config.yaml
bottleneck: "kl"
encoder_parallel_block: false
encoder_inner_norm: true
encoder_expert_mlp_ratio: 0.5
encoder_conv_stem: false
encoder_depths: [8, 8]
encoder_kernel_size: 5
decoder_norm: "groupnorm"
optimizer: "soap"
beta2: 0.95
precondition_frequency: 16
one_sided: false
lr_schedule: "cosine"
final_lr_fraction: 0
Rows from block 4 of the encoder of a small image VAE, named by matrix and row number. Rows with one number belong to one neuron. Each number is 128 + 32 x the weight over its row's rms, rounded and kept within 0 to 255. All counts start at 0. Numbers have three digits each.
After each neuron's rows are labels from the 100 images, of 14976, where the neuron reaches its highest value: "colour at peak" is the nearest of a few named colours to the mean colour under the peak; "responds to" is what is common among them. Only what is clearly more common there than usual is listed. The data: short English words printed on busy colour backdrops.
# fc1: MLP up (encoder.blocks.4.mlp.fc1.weight, 96x48), inputs 0-47
# fc2: MLP down (encoder.blocks.4.mlp.fc2.weight, 48x96, transposed), outputs 0-47

fc1.0:104095116145049169149092165160135128143137080114134123172111085146080111140165104133132131067090187112109141111090120103114173089181090135084161
fc2.0:175162160127168116114116141096143190129109162167143128144177143153130157130148123181122142192172153199170071162187148162134125153137144082130145
colour at peak: brown
responds to: white ink

fc1.82:111188150153157134153153168154128092112125173121125101106176204150129154126171096142136158146101140132110164123134136088060134148203100103189161
fc2.82:194090104179119131143112169184163160060163096129136129148118130087188103172093133093148107160153099146159125170103130101162128115067154129098149
colour at peak: green
responds to: teal ink

fc1.19:073100121102111115101101122127130136081144111097132141123098097099098092164075128135144130142022144082148107079071128074146115104092118141091084
fc2.19:214144134105138106153090122156110112132103100134095119126104146174157104060149137149076089063219132104124128135145090163123148169150128138122161
colour at peak: green
responds to: green ink; yellow ink

fc1.55:120139176181124118046157093116101145184152150118177125140102116159141143120196172134083152121132128105119137068128153158130210150136093155114129
fc2.55:111113091065126115151098083095100156086090110125079129120192061150058123103097120131124104135163164166097110191178090136116112133102122131145117
colour at peak: pink
responds to: red ink; white ink

fc1.6:119107116152123143130148117153178136156146098086169079115138166139095116182074145141179095080106092116170121105121138061115203084116154167163150
fc2.6:133137117174138179117158113142126110130116111157083144155146105137158154088101094071104147149143097098237098119120181126149171144112082077083114
colour at peak: brown
responds to: grey ink; white ink

fc1.65:110122157150110177127168225145116152140112131172174149169124109124143106160147139153147141113084142069152101167138155163096110126116076088067176
fc2.65:113169148159149141160155158118143120164136167133146156162179139124096160148132154155183144107119155146144178139157165150143140151196124168181228
colour at peak: grey
responds to: orange ink

fc1.85:116092130136138064155094122133091177202153072096136161195133125170158117128112164136077140142100211126121146134109131159150137096121123128090081
fc2.85:084065125091144052108126069092106135166118140133183108097111159159084092175108156157131125128110145130080155152154090112086119112149091078155150
colour at peak: pink
responds to: red ink

fc1.45:105143105112147119126100163054077174155179076099141091148129109142140142141096065094107156112122127098035122123146131166120136133188118111091153
fc2.45:085147128128097149134140136159123162134083092196085081116140077158060091122087123117112100125099181128132186106111142104062146184103160113141126
colour at peak: brown
responds to: grey ink

fc1.31:090147171139108128154109160119113129182103078119163125101089205105095158165078095157162086122070143137167186108134137102160157162170137149136151
fc2.31:162121078155117131114146089129121159157141194183146116136160094146172118197153135087136156069150200065114139148116104117132135163108102157176127
colour at peak: brown
responds to: grey ink

fc1.15:146117163137103097184121153171144159134162161150131167175056176159096148179122131200133135086102127089165127167132146145084126106117101132184099
fc2.15:115145097104163145094106118094121116127104136104106148112154081109164128080108104000150124156176130149131147134136138132161140159121158132096207
colour at peak: grey
responds to: brown ink; black ink

fc1.87:110133121115076166102118123140138148118069094136132180076101121153155132155102130100153171156105059081111122174095208141088126167081114164153126
fc2.87:124115175121165098180152168119123099190137155148141135184164118148079111081112138158138087093131182114180131100169123152176109125161149168085179
colour at peak: brown; grey
responds to: pink ink; white ink; grey ink

fc1.28:121117123112182151154143118096106081152127124067118087076114096129057135106185110059125172139173135101097132101113161094090104147108122105093181
fc2.28:131139109165094100115115176112152107127149138175128161136183158108194097126058153203090106132115112127130089095114124180155166079157123149116073
colour at peak: grey
responds to: pink ink; white ink

fc1.26:132114129117136185159132151084130139100080112098126182150166130112125131114158114179101107178075216131114100117071180100097104106123127089082098
fc2.26:089160159204122113157144113146149107147146149187101086170121136161150121129128118178101141096121037095158110167114180135174159127156103155086124
colour at peak: grey
responds to: grey ink

fc1.80:137083158156107152136115116120087139112173159113119134163144093168212140131113213132133126116086123091112097112157128187137149116087136211094142
fc2.80:124101133126078139148195031160065167109087108138139145145109127120076131171137099118137112105112147137082113148145081079099114090181107110114145
colour at peak: green
responds to: bold; teal ink; green ink

fc1.5:081103096096098126178117156093098119143165116128176143126115107178136122162122060154098127126129120148049122159135100192111131092197119088101094
fc2.5:165123108166112114179136093110114127101098179165109110126150183120146064090121075170085146130082146110185119154181181122152123106075094145104118
colour at peak: brown
responds to: grey ink

fc1.53:093109131135135116142085105091129145144072068047130096092127140079058141144076087112132139092084091106110151088114112077099130128130107156123171
fc2.53:159092104140128103145124113150088098110116098177114125167143170134104138106132118109115179095116171042109161118082055070106142145089178109088142
colour at peak: brown
responds to: pink ink

fc1.83:202146158173114116190172144161171047091144136159110149147166186133111181122150112146157169105132117107101162098156165128116168096124113120120140
fc2.83:084140147140182143072128101117117171189127148095143127105149105096176113163075153064060102168143125130077117146154121139126144173179162100120136
colour at peak: brown
responds to: yellow ink; orange ink

fc1.9:074148096130124116142081147168164132123097166161091158132106079180127117118115011125187102111109102121126117168144170145140121141098155164135104
fc2.9:160122192115082114071146118103114137101146097088154111159165109140096167130138211130063104123113168100154148088119111091068134146173136135102165
colour at peak: grey
responds to: green ink

fc1.69:069098112061148132162129137082169072129089175110124101182109116093143166072122067077086115172150082141136138127152159099104127127110115125111144
fc2.69:125164155154112165082149034176104153098154093141118164109152132126089104141162139119187151085103136105102171120126115187134080143147113064143119
colour at peak: brown
responds to: white ink; pink ink

fc1.25:133110120162131134144118192116151156072138096100146184136102139172125155144132103166081146156136152165104090174134066126067147051137158098112085
fc2.25:130073140165107165085075112140160141146154115104092180156134096119164070108154118072196085130156082134156086103124157116139112112149107088120183
colour at peak: brown
responds to: grey ink